config.yaml
color_jitter: 0.2
norm: "batchnorm"
kernel_size: 3
init: "trunc_normal_002"
residual_init: "scaled_by_depth"
beta2: 0.99
one_sided: false
grad_clip: 5.0
steps: 14800
batch_size: 384
Rows from block 6 of a small image classifier, named by matrix and row number. Rows with one number belong to one channel. Each number is 128 + 32 x the weight over its row's rms, rounded and kept within 0 to 255. All counts start at 0.
After each channel's rows are labels from the 100 images, of 14848, where the channel reaches its highest value: "top examples" is what is common among them. Only what is clearly more common there than usual is listed. The data: simulated grey scan slices of phantoms with and without marks. In brackets: how many of the 100, against the usual share in percent.
# convs0: first 3x3 conv (model.blocks.6.convs.0.weight, 128x128x3x3, each kernel summed), inputs 64-127
# convs1: second 3x3 conv (model.blocks.6.convs.1.weight, 128x128x3x3, transposed, each kernel summed), outputs 64-127

convs0.121 [160 126 148  45 110 141 122 163  75 113 144 127  77  89 126 156 104 144 165  91 127 162 130 140 120 110 135  79  96  82  90 167 127 127 209 128 109 131 142 163 115 124 131 109 114 145  68 103 128  59  78 113 142 115 119  81  98 146 163  82 122 168 143  73]
convs1.121 [ 88 139 140 134 139 192 111 120 170 109 156 109 186 118 111 124  80 166 103 140 174 107 157 143 136  89 120 162 103 154 165 136 148 170 106 122 111 123 165  85 150 204  79 118 151 155 118 129 114 128 109 150 129 124 204 169 120 132 134 107 111 107 120 152]
top examples: side: left half (76 vs 41.9); crack in bone (49 vs 16.1)

convs0.87 [127 123 127 159 115 129  99  84 144 132 121 110  86 160  83 123 111 101 117 145 146 128  88 103 147 111 176 144 106 112 132 127 157 110 160 112 194 107 111 142 105 171 114 189 101  91 165 116 119 155 152 117 137  90 160 129 174 111 129 136  85  76  95 126]
convs1.87 [148  76 125  86 139 142 164 126 163 157 161 123 157 111  97 119  99 163 185 117 159  80 132 201 133 127 147 108 144 113 186 124  87  77 106 116  99 115 156 105 108 149  82  89  99 205 107 128 137 166  80 149  94 151 178 141  67  91 138 135 133 169  65  74]
top examples: dark spot (92 vs 16.6)

convs0.3 [162 101 145 120 159 159 135 105  36 122 135  44 105 132  75 190 125  97 141 107 174 160 104 182 148 162 122 111 125 153  70  92  81 136 161 154 119 127 119 159 149 132 100 110 112 168 109 136 138 167  98 111 212  86 123 150 140 100 137 107 161 128  80 113]
convs1.3 [ 78 113 104  73 142  79 127 159 177 150 130 172  95 137  48 118 138  88 109 161  95  67 129 138 122 111 113 115 145 133 136 158  63  90 114  97 145 131 125  85  79 121 131 117 166 126 138 109 128  62 140 169 175 116 133  91 132 124  80 142 139  97 154  73]
top examples: side: right half (71 vs 41.6); several spots (67 vs 17.4)

convs0.103 [190  95 117 155 141 179  96 136 177 154 149 154 116  99 154 142 135 159 126  94 105 121 129 111 197 151 144 110 132 106  87 213 149 153 140  82 176  96  86  97 163 116 190 112 158 115  81  90 175 126 150 112 144 142 107 125 149 150 161 156 116 161 131 108]
convs1.103 [136 163 137 129 158 104 153 111 109 170 125 157 117 134 173  87 166 108 123 165 108 126 105 119 117 144  97 152  84 144  90 136 128 115 106  92  99  96 183 109 106 129 116 151 115 123 160 101 104 118 176 148 124 210 115  91 140 180  87  96 176 128 123 117]
top examples: bright spot (43 vs 16.4)

convs0.112 [117  42 127 114  88 176 118 140 152 156 112 132 160 127 119 142 134 134 122 109 162 170 140 142 117 104 121 136 125  84 130  42 152 152 118  70 113 157 131 140 105 104 127 161 117 131 114 109 214 100 134  99 115 178 104 147 121 148 146 102 159 153 159 136]
convs1.112 [108 103 162 180 120 123 130 143 138  85 130  92 170 111 103 131 118 127 103 111 101 110 125 116 164 127 144 135  73 132 126 153 151 135 168 160 153 110 115 210  93 132 164  95 105 165 124 147 137 169  72 136 113  37 182  84 140 136 103 149  60 163 177 128]
top examples: several spots (98 vs 17.4)

convs0.73 [ 97 148 100 147 144  91 101 149  92 130 156 157 178 160 140 152 133 101 183 102 136 182 125 183  93 138 136 119 117 171  78  84 122 109  70 151 119 106 122 107 105 165  91 165 159 112 129 105  71  89 154 155 107 107 103  54 121 188 165 123  88 156 146 109]
convs1.73 [156 105 113 128 136 100 123 112 143 127 204  98 184 159 146 107 119 134 121 121 163 106 156 121 123  98 153 136 151 139 134 147 112 171 165 148  79 110  98 127  84 178 116 136 128 107 103 178 142 185 152 117  89 145 171 219  87 113 115 175 133  33 157 147]
top examples: several spots (84 vs 17.4)

convs0.1 [120 125 127 126 130 148 186  74 108 159 121 114 133 165 171 104 111 100  62  94 126 168 104 114 112 179 121 172  85 175  72 138 144 111 107 145 113  74  71 144 155 121 157 174 132 144 144 105 132 148 131 129  87 148 131  68 158 121 177 114 104 118 117  95]
convs1.1 [ 98 186 162 178 109  94 151 149 158 134 139  81 192 142 116 178 138 122 126 142 110  70  95 137 125 119 140 103 155 142 124 137 187 104 174 118 129  74 176 181 122 108 166 128 124  47 107 120  93  83 116 124  99 118 136 100 106 185 165  84 103 157 109  95]
top examples: bright spot (39 vs 16.4)

convs0.52 [167 120 105 143 159 123 132  97 137 128 129 142 140 116 144 110 135 120 109 151  92 124 168 127 101 120  76 141 127  71 129 148 126 144 102 166 127  92 102 143  44 151  88 149 157  78 108 113 147 156 119 117 122 164 119 130 154 159 121 145 131 120 179 129]
convs1.52 [126 148 105 168 145 147 130 119  93 142 170 103 171 121  91 180 155 116 110 117 134 135 193 105  69 143 137  95 135 126  71  77 108 154 130 146 108 141 158 122 119 108 103 156 147 119 108 144 125  80 106  86 116 130  51 166  93  79 117 151 107  77  86 116]
top examples: crack in bone (75 vs 16.1)

convs0.80 [ 84  53 114 115 120 124 110 128 111 115 172  98  98 112 145 124 109 162 112 131 124 143 134 104  82 168 184 111 115 170 188  70 145 123  47 119 131  80 107 129 121  82  73 107 116 107 126 127 137 145 119 120 161 119  99 125 129 161  91 118 131 206 135 144]
convs1.80 [123 123 138 138 181 104 164  78  85  69 124 136 147 124 112  74 116  77 145  92 106 106 142 184 174 138 106 144 148  79 111 149 108 150 146 183 145 148 167  81 156 116  80 169 148 170 133  80 137 194 134 171 125 128 125 102  81 104 158 129  58 113 121 121]
top examples: ring (94 vs 17)

convs0.76 [ 84 130  77  67 108  86 193 175 181 100 121 173 126 162 151  75 127  66 150 136 111 133  64 103 127 125  93 136 114 145  90  77  68  95 121 131 147 128 100 113 139 143  81 155 183 141 143 126 122 130 136  98  97  80  84 113 110 148 112 140 115  39 139 128]
convs1.76 [155 144 116 160  54 154 119 167 128  64 133 107 179 152 127  81 101 147 140 110 166 144 126 129  90  80 167 108 119 133  90 146 137 171 139 134 164 128  81 117 147 102 139 133 119 107 115 186 130 204 115 156 101 101 141 120 122 123 123 136 185 119 153 138]
top examples: several spots (69 vs 17.4); limb (55 vs 24.4)

convs0.102 [134 122  73  81  75  81 114 127 132 114  98 130 162 152 134 142 129  71 109  92 119 131 116 163 107  82 143 128 101  80 177 129 143 144 125 183 107 169 123 118 119 124  64  94 129 128 153 134 134 156 127 118  97 130 144  74 106 108  97 179 121 105 102  78]
convs1.102 [ 59  60 194 115 127  99 133 125 120 156 154 162 120  82 111 137 131 143 165 108 107  97 132 111 147 186 145 116 154 168 189 181  86  83 149 203 148 110 124 167 166  93  86 157 126  77 177  69 123  88 161 115 163 158 128 142 114 120 124 134 109 115 126 155]
top examples: limb (68 vs 24.4)

convs0.41 [ 95 141 182 141 143 141 142 137  81 168 156 131 169 128 130 214 119 118  87 169 103 215 102 152 138 115 129 116  98 117 123 140 110 143 180  71 154 103  69 143 146  89 140  78 101 117 129 147  97 137 137  68 119 103 191 147 101 100 103  43  76 100 121 122]
convs1.41 [109 151  66  78 158 126 150 109 170  97 119 119 211 197  71 100 109  90 152 193 125 127 153 114 146 197 175 159 189 139  80 118  84  98 122 154 116  63 117 147  71  90 108 127 165  84  93 133 125 103 139 187 170 142  99 142 159 102 169 177 190 114  85 111]
top examples: several spots (56 vs 17.4); crack in bone (40 vs 16.1)

convs0.74 [ 98 116  97 189  75 116 147  96 115  75 138 107  98 154 172 132 126 156 133  97  95  98 133 166 129 103 130 146 127  73 130  69 187 138 150 116 121 152 169 142 102 139 144 119  72 172 124  49 101 137 113 149 170 122 203 206 154 112 116 125 148 121 141 131]
convs1.74 [184 156 170 155  72 128 136 135 129 132 115 107 109  90 133 145 114 189 154 151 110 117  92 101  62 177 125 151  97 131  60  81  93 157 137 125  98 121  38 165 192  96  97 108 144 130 132  93 104 125 135 137  89 127 111  71  59 120 128  61  96 109  93 140]
top examples: ring (77 vs 17)

convs0.53 [134 109 112  83  79 145 128 127 137 104  88  74 143 155 103 120 198 153 168 153  97  62 137 163  86 153  93 132 117 178  94  81 115 160  93 133 117 162 124  90 158 110  98  96 124 177 108  78 141 114  95 168 108 117 126 127 157  89 210 114  99  66 203 121]
convs1.53 [136  98 171 120 160 110 100 158 115  85 157  90 147  79 148 130 154 214 119 129 111 106 117 114 114  46 122 115 151 152  99 119 164  90 100  94  99 125 160 114 130 124 141 155 127 126 113 152 121 139 116 138  82  78 123 113 109 104 136  83 110  92 134  81]
top examples: several spots (51 vs 17.4); bright spot (49 vs 16.4)

convs0.61 [184  37 117 176 138 113 108 120 145 151 148  81  70 159 127 168  90  73 151 128 104 120 162 107 104 103 111 128 139 107 158  82 125 107 180 120 152 186 135 127 152 108 151 148 109 155 170 160 136  71  81 139 153 109  78 112 104 124 144 126 157 126 149  63]
convs1.61 [112 142 169  80 131 134 141 115 113  53 149  94 152 106 119 127 136  71  95 128  95 143  64 168 170 120 183  88  95 151 140  90 161  74 147  95 138 107 106 132 123 143 120 128 110 127 186  72 154 143 198 102 151 162 213 121  79 122 127 123 127 110 205 155]
top examples: several spots (70 vs 17.4)

convs0.63 [ 55 135 119 142  97 168 115  88 191 123 153  67 112 203 153 139 148  44 158 116  99 138 139 134 182 100 139  47 187 127 133 104 130 184 153 152 161 164 128 139  31 100 124 112  84 110 176 127 129 135  66 164 159 112 112 164 108 125 109 151 164 116 141 106]
convs1.63 [159 156 156  94 176 100 177 110 170  93 191 117 128 105 105 101 108 167  72 183 133 193  69 136 143 164  80 132 143 154 133 105 107  59 177 110 155 142 141 191 127  82  96 107 160 172 155  81 126 151 113 133 133  96 137 161 153 118 135 153 186 193 199 135]
top examples: several spots (98 vs 17.4); head (54 vs 25.4)

convs0.20 [128 110 144  40 103 136 151 108 111 103  80 102 132  94  85  34 128  72 115 117 102 152 188 142 101 104 126 153 121  92 114 200 172 137  88  94 167 130  98  92 133  94 147  83 124  99 143 112 133 141  85 165 130  94 106 143 198 119 202 152 118 164 115 142]
convs1.20 [102 172 181 152 104 121 141 156 147 154 110 116 158 133 120  26 108 112  72 110 133 125 111 149 120  72 135 179 145 122 141  80 215 149 141  98 138  58 147 154 169 129 100 156 100 132 159 134 111 153  70 149 108 124 117 155 138 126 172 160  75 200 152 126]
top examples: side: left half (74 vs 41.9); crack in bone (68 vs 16.1); chest (52 vs 24.9)

convs0.111 [126  58 125  89  98 107 166 133 151 147 168 144 164 183  92  98 160 178 150  82 110 124 112 211 163 115  69 106 139 174 179 171 121 116 102  92 127  81 133 109 125 142  95 117  73 100 177  39 164 130 137 143  86 174 144 159 130 165 149 114 116 187 133 157]
convs1.111 [136 121 118  77  46 106 170 169  63 119 115 141 121 114 138 130 118 146  94 248 149 131 131  66 120 156 157  87  85 123  96 130 148 164 129 127 129 154 119 114 125 148 170 160 127 140  72 147 133 155  57 139 111 154 118 120 107 106 143 157 139 147 139 128]
top examples: crack in bone (56 vs 16.1)

convs0.48 [168 127 101 116  82  69 165 107 187  91  77 137 118 104 160  60 102 110  95 167 177 134 153 150 115 111 122  82 113 154 104 174 119  71 123  79 106  97 102  88  79 130 130  90 207 145  84 142  80 153 129 130 102 178 140  92 148 133 118 118 156 107 106 132]
convs1.48 [127 127 165 102 127 117  67 147 129 165 169 147 204 128 140 101  60 162 102 145 139 137 164 129 106 119 177  95 148 130 130 131  78 114 103 174 112 117 145 182 147 142 132 122  82 113  91  81 128 117 115  29  84 142 120  91  75 115 105 182  79 114 140  88]
top examples: bright spot (79 vs 16.4)

convs0.33 [135 104 179  92 116 174 180 125 156 166 199 145  97 125 119 147  65 112 137 126 104 124 104  58 112 122 124 137 120 118 124  98 134 147 149 139  90  82 118 119 145 195 195 136 132  73 121 115 117  79 124 128 185  94 105 146 176 120 116  89 151  91 179 130]
convs1.33 [108  87  97  97 143  96 138 116 148  86  90 132 105 173 124  76 165 159 153 132 131 164 106  99 143 138 143 140 144 138 176 133 120  72 101 141 147 187 102 124 100 171 139 115 129  75 120 105 133  88 126 124 166 107 149 185  99 177  57  53  77  94 116 102]
top examples: dark spot (84 vs 16.6)

convs0.18 [132 132  77 127 108 184 170 116 205 154 117 113 160 146 185 161 106 136 106 113 144  87 126  85 106 113 103  98 117  87 137 119  88 104 142  73 154 200 135 110 115 137 174  93 114  98 112  60  92 138 104 141 130 115 102  96 131 143 113 100 130  86 133 130]
convs1.18 [114 172 153 121 138  87  78 152 158 133 100 101 103 116 187 108 165 197  70 188  76  93 138 188  94  41 116 128 148 140 137 161 100 150  68 138 122 108  68 129 126  92  98 109  92 110 146 118 135 133 136 122 118  85 141  82 178 124 110 114 110  86 125 107]
top examples: bright spot (67 vs 16.4)

convs0.38 [156 140  96  47  92 154 128 104  85 151 160 100  95 126 113 101 150 106  93 121 115 131 140 130  83  79  99 112  89 108 123 124 162 144 137 158 143  96 123 116 135 141 111 153  91 129 122 151 152 175 112 121 107 136 116 110  88 132  75 123 117 139 166 155]
convs1.38 [136  80 151 166 154  83 116  91 123 149 177 132 111 115 159 162 204 184 162 110 118 177 156 151 159 120 112 196 106 120  45 122  87 136  87 115 171 147 151 108 120 138 129 101 132 130  86 106 124 116  82 151 111  90 151  85 124  93 158 155 137 143 102 138]
top examples: ring (80 vs 17)

convs0.29 [126  78 121 110 206 129  64 102 148  67 113 151 114  38 125 117 162 133 158 173 104 102 105 189 136 111 199 167 169 143 132 131 137 121  97 124 155 134 110 122 156 126 146 114 163 116 123 130 143 125 127  88 166 114 107 145 105 133 131  97 162 151  79 140]
convs1.29 [145 144 107 178 140 123 155 140 162 132 102 145 144 122 102 103 137 159 107  94 117  91 176 157 149 144  69 142 144 136 163 113 127 175 156 186 148 139 140  89 176 104  66 176 122 126  78 133 119 112  73 107 180 108  90 131 164 116 118 122 162 158  89 110]
top examples: ring (71 vs 17)

convs0.95 [104 136  87 159 129 107 171  76 151 156 106 176 158 181  82  95  93 140 103 151 139 144 116 177 185 147 150 175 148  50 124 135 135 110 112  49 105 111  99 114 166 110 127 116 108 104  83 128 153 147 155 136 124  44  84 117 147 133  99 114  76 180 105 128]
convs1.95 [101 180 103 149 174 130 111 136  87 146 160 115 112 128 112 141  72  98 132  80 104 176 146 120 113 120  99 155 137 156 140 143 149 119  50  98 148 129 176  71  85 135  78 105 141 119  99 163 117 113 137  98 132  92  87  85 126 119  75 183 113 143 148 112]
top examples: side: left half (77 vs 41.9); several spots (51 vs 17.4); crack in bone (48 vs 16.1)

convs0.127 [159 149  92 102  68  88 161  79 156 150  81  71 128 189 148 158  95  44 125 167 150 136 148  78 127 138 121 114  89 165 110  98 204 144  88 129 125 104 107 167 110 135 143 110 129 170 107 121 120 129 115 130  73 124  53 116 134 108 163 103 141 155 114 145]
convs1.127 [121 127 194 141 169 138 153 150  86 130 112 123  94  84 101   3 101 161 155 132 153  90  92 154 125 114 101 166 145  81  99 146 191  79 165 113 117 110 117 201 136 122  70 150 175 120 168 140 106 129 142 144 129 180  73 121 127 144 155  97  72 125 158  80]
top examples: side: left half (88 vs 41.9); belly (76 vs 25.4); several spots (40 vs 17.4)

convs0.56 [ 89 114 108  95  77 185 123 113 120 140 104 134 142 127 111 106 104  62 156 141 182 127 121 117 128 132 174 141  95 135  76 118  98  59 180  98 129 147 132 152  91 156 121 149 160 125 137 104 105 111  90 109 149 139 158  67  89 119 122 157  72 158 115 133]
convs1.56 [121  99 113 109 150 121 143 147 100 142  85 122  97 112 174 128 119  83 106 103 101 158 138 100  96  92 128 130 139 127 181 134 212 120 118 163 142 126 119  72 147 156  91 151 131 149 105 163 141 117 155 155 151 164 106 108 110  81 120 129 109 129 100 113]
top examples: side: left half (84 vs 41.9); bright spot (35 vs 16.4)

convs0.75 [152  97 102  88  94 131 107 118 122  99 164  81 161 176 148  98  86 121 133  74 106 142 132 169 173 130 110  73 128 125 176 134  93 163 100 112 212 150 120 158 150 131 112  64 188 160 144 133  72 187 128 132  50 174  87 144 172 135  73  34 175 166 139 119]
convs1.75 [101 127 102 112  83 168 118 125  99 159 149 177 102 156 178 163 198 101 121 150 117 119 174 136  61  60 126 135  85 160  98 136 150 149 111 189 115 193 154 110 134 127 144 146 143 120 150 164 125 115  87 156 185 155 142 128 124  83 134 148  59 139 131 105]
top examples: dark spot (57 vs 16.6)

convs0.78 [104 101  44 139 160 141 127 135 167 150 105 144  80  76 158 138 136  73 113 114 164 141 109 144 140  92 147 122 134  64 103 122 146 102 166 118 113 138 141 158 119  79 157 142 181 148 181 154 156 127 154 114 115 139 122 157 159  65  93 131  96  89 137 136]
convs1.78 [160 124 156 133 137  97 133 117  82 101 134 167 123 168 120 135 132 150  83 111 156 138 111 102  79  99 166 117 184 151  79 114 148 120 125 145  80 141 117 167  77 139 108 166 185  98  72 141 144 126 144 137 163 193 136 110 137 121 125  91 160 102 184  79]
top examples: side: right half (85 vs 41.6); dark spot (45 vs 16.6); bright spot (37 vs 16.4)

convs0.17 [159 170 150  69  93  40  44 122 139 125 128  85 103 110  94  73 166 122 113  63 176 122 120  69 138 110 131 149 101 118  95 124 141  88  94 101 105 118 148  96 192 115 123  96 126 163 168 105 126 109 113  77 157 157 168 153 109 139 151 118 154 111  80 110]
convs1.17 [122 154  75 110 161  55 192 133 106 120 116 143  81  80 111 180 106 104 143 107 158  95 184 100 141 172 121  84 144 182 111 114  96 174 125 132 136 137 128 175 176 122 116 152 184 122 213 139 159 125 130 138 137  61 163 154 140 115 154 122 151 145 143 214]
top examples: side: right half (96 vs 41.6); several spots (95 vs 17.4)

convs0.104 [104 127 138  89 134 164 131 113 139 150 109 166 133 133  82  92  76  50 128 190 101 134 128  81 147 117 132 186 126 123  73  86  72 125 190  83 146 181 114 165 104 170  98 133 159 109 188 129 153 127 120 118 128 134 110 109 141  76 111 137 139 170  92 127]
convs1.104 [170 116  51 107 151 104 140 123  83 152  94 111 134  96  97 121 123 211 155  84 126 167 185  90 174 129 131 103 165 137  92 156 174 158 117 121 186 129 137 119 164 106 119 162 178  79 106 127 143 107 115 126 153 127  93 168 136 149 108 106  71 149 143 138]
top examples: side: right half (72 vs 41.6); several spots (55 vs 17.4)

convs0.58 [188 120 107 108 175  94 145 119 146  99  92 115 146 157  75  75 131  96 131 110 120 147  90 142 152 130 190  81 139 104 154 195  93 127  99 140  91 114 136  68  99 132 145 124 191  98 108 157  87 138 178 118 157 166 124  66 147 147  77  91  87 122 135  96]
convs1.58 [123 115 141 138  89  91 110 107 106 115 140 137 145 157  99 159 109 132 209 100 153 101 169 201 110 163 112  96 126 212 188 113 180 117  87  89 123 155 173 153 127 130 129 141 128 144  64  96 149 125 126 109  74  97 194 151 120 122 130 109 112  91 119 128]
top examples: dark spot (59 vs 16.6)

convs0.84 [155 133 111 219 158 144 114 149  50 130 149 128 127 137 156 176  92 136 102 132 124 157 112 115 125 112  75 170 127 111  78 161  86 137 151 175 130 105 102 140  88 101 139 136  88  96  52 157 114  81 149 113 130 102 205 161  46 141 135  99 121  92 145 123]
convs1.84 [104 152 110 114 121 166 100 126 161 169 144  64 140 119 116 178 135  99 132 116 174 114 193 147 122 207 149 118 127 147 106 178  74  75  97 154 115  92  78  70  71 135 136 118 141 113 105 131 164 151  93  82  90 139  85 118 109  78 129 152  88  87 170  98]
top examples: side: right half (80 vs 41.6); bright spot (67 vs 16.4)

convs0.0 [172 109 113 170  84 118 120 147 108 171 156 173  97 152 202 186  95 158  93 134 139  84 136 181 133 128 111 191  89 139 143 103 172  85 142 133  93 113 104 122 113  92 155  86 138 131 144  95 112 127 136  93 116 129 184 122 150 156 115 117 143 101  60 119]
convs1.0 [114 117 141 131 143 173  83 100 187 191 148  99 188 105 127 163 118 148 136 111  61 134 152 185  82  94 132 166  93 101 128 127  53 174  82 177  86 129 135  82 153 115 118 127 114 119 106 180 142 154 139 165 135 162  98 110 187 141 116  90 157 139 199 100]
top examples: belly (66 vs 25.4); bright spot (52 vs 16.4); crack in bone (48 vs 16.1)

convs0.90 [141 133 164 121 107  85 128  86 114 151 152 188 132 104 162 126 136 109 174 166 142 121  97  59 141 190 125 114 115 128 147 125 133  85 140  76 141 113 138 236 210  81 144 117 126 172 156  92 137 134  85  82 105 121 136  97 175 107 146  83 110 147 153 143]
convs1.90 [152 119  94 166 179 140 160 121 131 113 106  90 126 117 106 153 105 159 144  92 116  98 124 148 180 103 114 104 111  84 130 168 142 152 159 155 186 182 138 117 161 176 130 133  85 156 173 148 109 132 162 122 150 102  53 150 102 103 126 141  70  74 128 129]
top examples: belly (69 vs 25.4); several spots (38 vs 17.4)

convs0.97 [ 59  94 154  92 100 124 134 133 112 137 177 159 140 149 142  85 201 105  82 120 128 127 149 177  91 170 158  84 144 117  29  57  91 182 129 165 152 121 108 116  66 138  85 147 119  74 116 139 122 144  94 118 158 113 119 133 125 118 141 106 145 156 133  84]
convs1.97 [142  99 136 112 132 146 100 129 137 167 160 168 143 121 151 156 128 133 141 152 104 107 167 119 134  87 117 118 221 101 185  93 130 167 181 148 166 160 194  92 138 123  95 133 162 150  81 126 139 101 141  93 105 105 185 112 113 144  47 176 139 119 103 131]
top examples: chest (79 vs 24.9)

convs0.5 [148 114 153 111 139  94  79 109  77  76  81 160 109 150 145 129 122  72 134 104 125 177 142 154 141 136 146 133 200 123 135 131 126 142  93  94 113 101 177 156  75 139 150  93 145 113  69 118 207  85 128 106  98 111 118 117 139 123 212 115 130 147 120 101]
convs1.5 [ 77 100  79 168 146 146 180 139  80  64  87 127 174 115 128 108  84 148 113 112 170 129 137 114 119 127 116  93 146 140 138 141 154 110 164 132 176 129 150 108 162 163 131 175 128 141 110 146  82 125 127 170 108 103 131 112  87 145 167 154 138  84  98 147]
top examples: crack in bone (83 vs 16.1)

convs0.55 [133 131  98 132  90 113 168 144  97 103  99  84 135 170 109 107 100 104 129 212 135 134 174 122  89 166  90 141  75 131 119 129 139 196 153 146 117 179 137 227  84 128 140 113  81 160 169 144 142 131  91 116 101 147 119 174 183 117 142 135 130  85 115 146]
convs1.55 [177 148 136  97 137 139 106  78  81 126 111 146 128 130  99  78 203 214 136 172  91 136 138 104 218 158 142 153 131 119 157 151 152 100 112  79  84 118  96 161 128 139 102 116 156  42 168  90 139 146 161 156 117 147 138 117  61 135 154 170  84 162 169  78]
top examples: belly (82 vs 25.4)

convs0.89 [159 112 169 118 112 161 170  70 153 108  95 161 126 129 117 124 141  89 170 120  87  84 104  96 119 120  75 187 127 125 130  85  92 155 180 121 105  72 151 136 220 148 142 144 107 124 133 119 122 167 146  78 106 129 144  75 117  78 148 127 156 167 153  90]
convs1.89 [121 154 139 152 136 179  70 114  94 165 173  73 143  85 129 201 164 106 135  53  73 149 123 116 176 167 107 122 130 150 108 149 175 116 148  89 157 175 114  89 107  95 153 121  75 153 150  90 120  85  86 107 107 159 120 116 109 149 146 152 136  80 176 108]
top examples: side: right half (69 vs 41.6); ring (68 vs 17); head (60 vs 25.4)

convs0.11 [133  94 109  87  40 128 146 156 167 141 140 194 130  84 117 135 235  87 108  76 108 111  93 142 131 139 146 130 140 120 190 154 107  82  61 139  84  98 143 122 135  81 126 103 113 164  90 134  99 165  80 144  74  90 129 116 125 120 143 132 146 125 116 104]
convs1.11 [143 114 142 124 106 102 122 129 169 110 143 132 159 113 166 160 102 139 118 153 150 136 126  79  94 130  97  85 143 104  93 164  39 169 191 134 128 163 175 135 132 100  97 140 127 209 132 164 162 147 165  88 146  99 164 113 141 117 149 176 234 173 129 180]
top examples: chest (60 vs 24.9); crack in bone (57 vs 16.1)